From a checkpoint of a small CTC audio transcriber.
Model: waveform 16khz input, arch conformer, norm layernorm, activation swiglu, layers 8, width 128.
Training: 4600 steps, batches of 64.
Data: trained on short made-up English sentences, spoken by a formant synthesiser in many voices, 26041 training examples, 11.3 epochs.
Rows from block 5, named by matrix and row number. Rows with one number belong to one neuron. Each number is 50 + 10 x the weight over its row's rms, rounded and kept within 0 to 99. All counts start at 0. After the name is the row's rms in percent of the matrix's.
# gate: first MLP gate (model.blocks.5.ff1.gate.weight, 512x128), inputs 0-127
# fc1: first MLP up (model.blocks.5.ff1.fc1.weight, 512x128), inputs 0-127
# fc2: first MLP down (model.blocks.5.ff1.fc2.weight, 128x512, transposed), outputs 0-127
gate.128 046:63 42 36 70 40 61 50 49 46 47 46 52 56 66 38 50 50 52 30 48 43 53 35 59 39 55 34 50 65 76 53 51 49 50 46 57 46 51 47 52 52 35 35 52 43 53 58 53 58 44 66 56 68 41 56 46 35 46 55 48 41 50 54 53 35 42 43 47 41 44 56 60 77 39 45 33 45 61 14 54 54 46 57 53 50 51 47 41 76 54 50 49 60 43 41 40 46 56 46 59 55 40 54 34 58 52 65 49 57 50 54 48 58 37 42 45 67 52 45 42 35 65 45 62 52 73 42 47
fc1.128 046:36 35 35 53 70 56 61 70 34 56 51 66 55 32 46 51 42 61 45 24 54 60 41 46 58 36 45 64 54 63 44 47 40 43 41 54 25 31 69 43 59 57 53 70 63 43 61 51 58 58 46 39 58 47 41 55 53 58 55 51 67 44 40 49 40 36 45 58 58 49 53 47 70 56 69 52 51 53 43 49 50 48 40 52 54 49 43 45 45 48 49 50 34 47 52 37 48 50 28 61 51 57 36 58 56 31 52 49 61 48 49 50 53 39 62 74 59 62 54 52 56 44 51 58 46 37 53 49
fc2.128 044:60 47 42 57 54 41 65 55 53 52 49 68 35 45 53 46 44 42 47 48 54 41 74 49 43 54 49 66 45 51 66 62 56 48 39 47 44 41 53 41 47 55 51 59 46 54 54 62 61 45 66 41 44 54 44 31 53 38 35 34 46 50 24 44 50 30 69 52 25 50 55 44 54 46 29 64 47 50 49 61 54 33 61 54 55 64 49 60 61 44 54 43 50 60 57 49 61 52 66 67 54 54 28 54 52 55 47 42 44 48 60 57 42 29 27 66 42 39 62 49 64 56 45 68 51 37 52 45
gate.129 026:50 45 32 57 55 57 60 69 46 47 35 50 56 67 53 50 53 66 51 41 51 49 62 52 48 49 51 55 50 43 44 31 44 49 60 42 49 57 66 45 50 57 47 61 37 71 47 56 51 61 57 20 57 49 56 57 65 61 55 58 42 44 46 57 47 49 39 22 66 64 42 36 49 64 47 52 56 47 31 42 76 29 46 46 47 47 52 41 45 73 45 43 59 50 41 56 37 45 34 55 63 40 35 56 31 57 51 40 59 63 48 52 48 41 52 53 47 40 56 52 39 39 55 60 58 53 59 61
fc1.129 026:52 69 50 42 50 42 34 48 60 66 45 62 53 24 42 47 44 41 51 64 44 30 44 42 65 43 48 58 51 51 41 48 65 48 34 61 48 52 39 56 46 49 59 37 69 48 61 52 54 37 42 51 56 48 50 52 60 22 43 64 42 53 39 46 78 57 57 68 39 48 39 42 62 44 63 49 46 32 57 45 42 48 53 51 28 68 49 60 53 52 63 43 62 68 38 56 60 61 54 54 37 49 65 52 45 52 55 66 54 52 50 49 37 61 34 47 40 52 52 36 39 41 53 42 54 53 40 46
fc2.129 024:65 56 64 24 50 60 48 47 63 55 43 35 69 54 49 53 48 44 71 59 58 53 33 57 49 61 40 40 37 49 55 45 39 54 48 58 37 54 60 42 65 66 36 50 34 33 65 45 32 51 48 46 48 44 55 40 62 32 72 58 42 47 56 46 50 36 53 48 36 35 65 50 41 38 45 31 57 54 52 51 46 60 38 46 46 51 43 60 49 49 45 41 52 54 36 77 53 54 55 34 63 51 50 59 50 44 51 38 40 60 39 46 49 62 49 51 66 54 44 53 53 73 53 61 61 46 46 62
gate.131 007:43 45 66 55 57 48 60 40 61 42 51 38 48 42 57 51 34 37 52 50 61 56 50 46 56 64 54 40 72 63 52 45 54 38 59 50 41 67 57 61 53 60 48 49 44 45 43 51 39 49 16 51 30 36 47 57 45 63 60 46 49 54 55 40 51 62 44 48 41 53 50 43 53 38 44 76 51 48 47 68 48 47 48 41 52 47 41 49 30 59 46 47 77 65 55 40 48 32 45 36 66 57 32 61 29 46 48 58 52 48 65 53 56 46 50 45 43 63 42 49 64 34 45 58 42 64 58 36
fc1.131 009:50 53 39 40 45 53 38 41 49 52 56 53 55 50 41 48 73 71 53 50 46 48 65 46 54 51 35 42 38 40 58 51 57 65 25 59 50 32 47 26 43 46 48 55 60 54 39 57 51 55 77 60 60 68 38 49 58 51 47 43 43 43 44 61 59 42 49 50 56 39 61 43 38 68 46 47 52 44 61 35 62 53 55 49 45 58 49 51 58 40 51 51 26 28 55 63 26 61 54 64 48 46 56 46 66 53 54 46 47 47 37 42 40 49 51 58 46 49 58 63 46 64 47 41 67 28 49 64
fc2.131 007:56 52 52 51 55 43 37 55 64 56 63 53 50 48 60 48 27 37 65 54 44 40 51 39 45 66 67 64 62 54 54 34 54 55 58 47 33 66 54 74 23 47 50 44 58 48 44 54 55 45 54 35 61 48 40 48 59 45 38 43 51 46 43 56 44 41 52 60 69 59 52 42 42 53 60 55 67 55 42 61 59 44 39 42 50 50 53 48 42 45 35 49 62 37 49 60 65 39 41 49 74 46 36 32 40 42 44 73 43 40 30 52 50 45 46 46 49 56 54 33 59 50 44 48 55 46 60 76
gate.132 080:54 54 50 50 51 49 41 37 54 56 49 42 55 52 45 56 28 70 51 42 26 50 51 62 49 32 43 41 50 53 39 46 78 59 37 66 47 33 47 52 67 45 54 47 53 66 65 55 42 67 42 57 59 33 35 58 40 37 40 65 67 59 38 45 59 45 47 44 64 37 49 49 60 48 50 50 54 72 46 56 35 41 46 43 46 54 49 48 41 50 54 46 44 45 47 59 40 59 63 37 68 69 54 46 55 63 52 38 71 43 51 48 54 51 44 42 64 36 60 58 45 53 68 53 46 58 38 35
fc1.132 085:54 51 59 54 35 39 50 85 50 43 37 44 49 60 44 21 60 32 52 61 64 59 51 52 49 44 43 64 50 68 61 44 36 29 60 52 58 57 47 50 40 48 41 52 53 28 42 46 46 35 74 38 54 69 39 41 61 56 49 40 44 32 62 44 56 47 66 54 44 51 49 51 23 64 44 50 42 41 49 53 58 50 50 58 42 57 42 45 54 43 45 61 47 58 57 51 58 54 55 59 50 45 55 47 52 51 42 54 30 63 55 55 50 40 61 49 37 62 53 44 53 49 36 54 52 62 65 62
fc2.132 081:56 57 48 45 46 54 42 34 51 36 73 53 43 68 58 25 55 40 49 61 57 47 63 44 66 51 49 59 45 51 45 58 46 71 37 72 61 69 43 35 49 46 55 57 56 54 47 72 38 29 36 42 55 53 39 70 51 46 60 57 56 25 36 39 46 36 41 56 51 41 53 73 51 51 55 34 42 41 68 40 60 37 52 65 50 55 53 60 47 40 55 58 54 57 56 53 43 52 50 67 44 43 49 56 52 46 37 61 52 52 49 46 47 51 44 44 51 35 43 35 54 65 43 37 48 45 48 52
gate.133 089:75 49 44 63 53 50 42 39 60 39 40 39 51 48 54 45 33 34 56 46 70 63 55 51 64 44 39 49 42 63 44 41 41 75 42 50 58 50 52 44 43 42 37 50 55 55 50 64 50 42 52 31 41 35 65 51 53 33 47 45 41 46 43 44 47 47 56 38 60 22 58 39 72 44 71 54 53 52 61 51 52 59 48 44 46 57 53 57 58 50 52 50 57 37 58 39 40 45 50 51 37 37 52 62 61 33 40 51 40 57 63 46 44 54 39 67 61 53 55 53 61 51 28 57 60 42 73 50
fc1.133 112:42 46 58 49 62 47 47 52 49 51 51 52 66 54 36 51 63 42 32 49 43 36 31 49 50 41 35 40 43 40 48 57 50 37 57 50 54 67 55 42 63 58 37 49 54 68 55 48 58 69 58 55 50 32 38 46 60 59 53 49 52 52 49 50 59 42 51 60 67 70 60 56 31 54 34 42 43 39 38 60 57 42 62 40 48 52 54 54 32 73 42 40 44 49 69 55 41 59 54 65 67 47 56 28 48 49 54 27 71 45 46 57 48 57 63 41 41 62 40 36 40 40 63 50 49 57 47 51
fc2.133 110:67 28 63 65 49 55 40 59 80 42 57 37 36 39 52 53 64 48 46 48 30 53 63 46 38 41 47 59 40 51 38 37 56 61 67 72 38 44 56 42 68 49 42 48 67 55 52 37 62 56 60 53 51 46 50 57 33 49 42 47 54 56 51 51 31 35 52 52 33 35 59 52 51 49 51 69 60 52 48 61 46 59 47 49 42 38 51 58 41 48 49 46 48 46 51 64 41 52 55 57 66 21 46 57 54 40 49 45 55 55 41 55 45 48 56 57 31 36 40 42 45 60 65 54 64 53 49 52
gate.135 042:57 64 56 48 52 42 62 31 48 55 53 58 33 50 56 54 67 35 33 48 45 42 44 51 52 50 48 57 58 62 44 40 65 49 45 29 50 48 55 45 52 38 53 47 60 38 41 56 35 43 45 35 62 50 69 57 44 63 46 32 58 59 50 42 57 68 44 68 37 60 51 71 49 45 59 35 40 46 52 62 66 33 53 51 44 55 37 54 34 43 58 65 44 68 43 53 41 25 43 35 61 44 64 55 35 43 60 39 45 62 50 67 53 57 59 52 55 45 42 56 59 55 51 53 51 55 69 39
fc1.135 038:54 47 60 45 60 56 78 32 44 60 48 62 42 51 62 63 41 47 40 42 51 26 39 41 49 43 60 56 47 51 52 37 61 50 49 32 51 52 38 48 46 52 51 42 59 36 59 53 42 38 39 53 59 41 63 56 54 86 46 33 55 52 54 50 67 61 59 53 43 33 43 51 45 44 75 39 50 53 43 62 47 49 67 34 37 43 33 35 33 51 45 64 48 61 52 49 46 52 49 39 58 48 66 38 36 48 62 46 55 50 65 61 51 53 52 46 52 65 45 57 50 46 52 29 56 46 54 43
fc2.135 039:56 41 35 55 36 63 54 59 51 59 36 53 27 64 52 42 46 45 41 51 57 59 49 43 37 54 48 58 59 42 46 35 58 45 63 48 49 50 42 58 46 47 43 34 43 54 59 45 40 57 42 64 56 50 53 35 70 59 54 60 63 60 44 42 58 47 48 36 58 36 46 53 25 56 58 52 69 27 42 51 46 59 43 39 57 43 44 60 46 46 55 59 47 63 69 48 44 51 45 43 69 48 53 65 73 49 54 63 74 43 43 45 27 45 43 51 51 34 43 33 51 71 46 50 58 48 62 56
gate.137 038:71 57 41 55 44 48 53 42 46 54 49 46 41 48 50 56 53 42 47 55 35 32 48 60 51 58 49 64 49 68 55 59 55 49 42 52 73 45 44 54 57 47 40 62 46 42 36 48 57 62 62 68 35 41 38 74 44 55 52 64 40 42 61 57 52 47 45 67 41 48 39 53 54 45 42 29 44 55 55 60 49 39 39 37 47 44 47 37 65 72 68 54 68 44 48 55 32 31 26 52 31 38 58 53 59 47 40 34 58 54 52 66 63 44 49 61 42 51 44 58 53 58 53 44 34 60 51 53
fc1.137 044:57 44 39 59 28 56 39 54 54 50 36 62 42 38 40 45 58 39 49 49 50 41 51 39 58 65 50 69 61 73 60 60 54 50 55 43 62 46 53 54 64 36 44 50 49 48 32 49 61 64 53 64 46 33 49 63 43 58 55 57 40 39 49 54 47 47 37 58 38 60 46 58 58 52 49 33 33 47 46 56 60 49 42 38 57 36 47 50 54 73 65 53 66 39 49 55 34 48 42 55 25 22 50 63 45 38 37 35 50 57 47 66 59 42 46 65 48 51 36 49 48 55 65 51 45 51 58 62
fc2.137 039:37 59 59 48 40 49 56 65 55 43 36 48 38 35 50 57 58 58 52 42 41 37 54 44 50 56 63 55 46 46 51 47 38 40 58 49 39 41 50 50 54 43 69 29 45 59 42 41 54 58 51 70 70 42 40 56 64 57 55 63 47 53 43 43 67 50 49 46 54 59 58 46 51 77 32 52 44 50 46 51 61 40 62 64 25 50 59 38 32 48 43 53 57 36 39 43 53 49 42 62 26 45 42 57 47 68 67 42 55 57 36 69 57 46 46 50 54 43 68 54 43 40 45 74 58 49 46 46
gate.138 018:35 41 61 54 47 46 35 59 54 47 36 45 46 54 60 61 45 72 52 49 35 37 46 54 52 64 53 52 66 52 43 54 58 48 56 57 39 35 43 37 58 56 53 54 38 34 45 62 41 39 42 61 30 54 40 39 56 72 63 49 50 62 46 34 51 43 40 52 63 36 44 37 54 57 49 51 47 33 44 37 49 45 44 43 62 58 54 48 73 42 52 39 51 56 57 70 68 46 66 44 43 49 69 37 39 46 63 47 62 49 49 50 50 73 31 64 63 32 55 44 45 58 48 55 50 55 57 34
fc1.138 020:51 53 33 50 41 55 52 34 34 65 56 40 59 42 54 48 54 43 44 57 53 58 63 35 73 49 63 59 40 59 45 58 56 47 42 32 55 64 50 45 39 43 45 60 27 44 44 44 56 47 55 41 60 48 51 55 48 39 44 53 52 41 37 57 48 62 54 51 30 75 53 52 65 50 36 40 58 50 36 69 47 52 59 63 47 36 46 59 45 59 38 78 63 56 37 34 35 62 51 46 70 58 64 48 43 60 42 63 43 62 47 48 35 41 55 50 54 49 56 42 42 48 40 50 42 66 47 64
fc2.138 016:59 44 53 56 25 41 41 64 45 47 63 44 66 37 49 44 60 46 42 49 66 53 65 49 47 75 67 29 59 37 42 30 35 36 36 48 33 58 39 42 49 45 60 37 51 63 65 53 45 43 52 46 51 39 53 38 58 47 46 59 46 31 58 56 60 56 57 48 33 58 54 60 50 61 55 56 48 61 60 61 45 41 33 70 52 47 31 53 60 36 33 47 54 64 42 60 51 55 56 57 58 47 60 39 51 62 52 51 46 41 53 50 51 47 33 38 46 64 67 48 43 56 48 53 42 58 58 59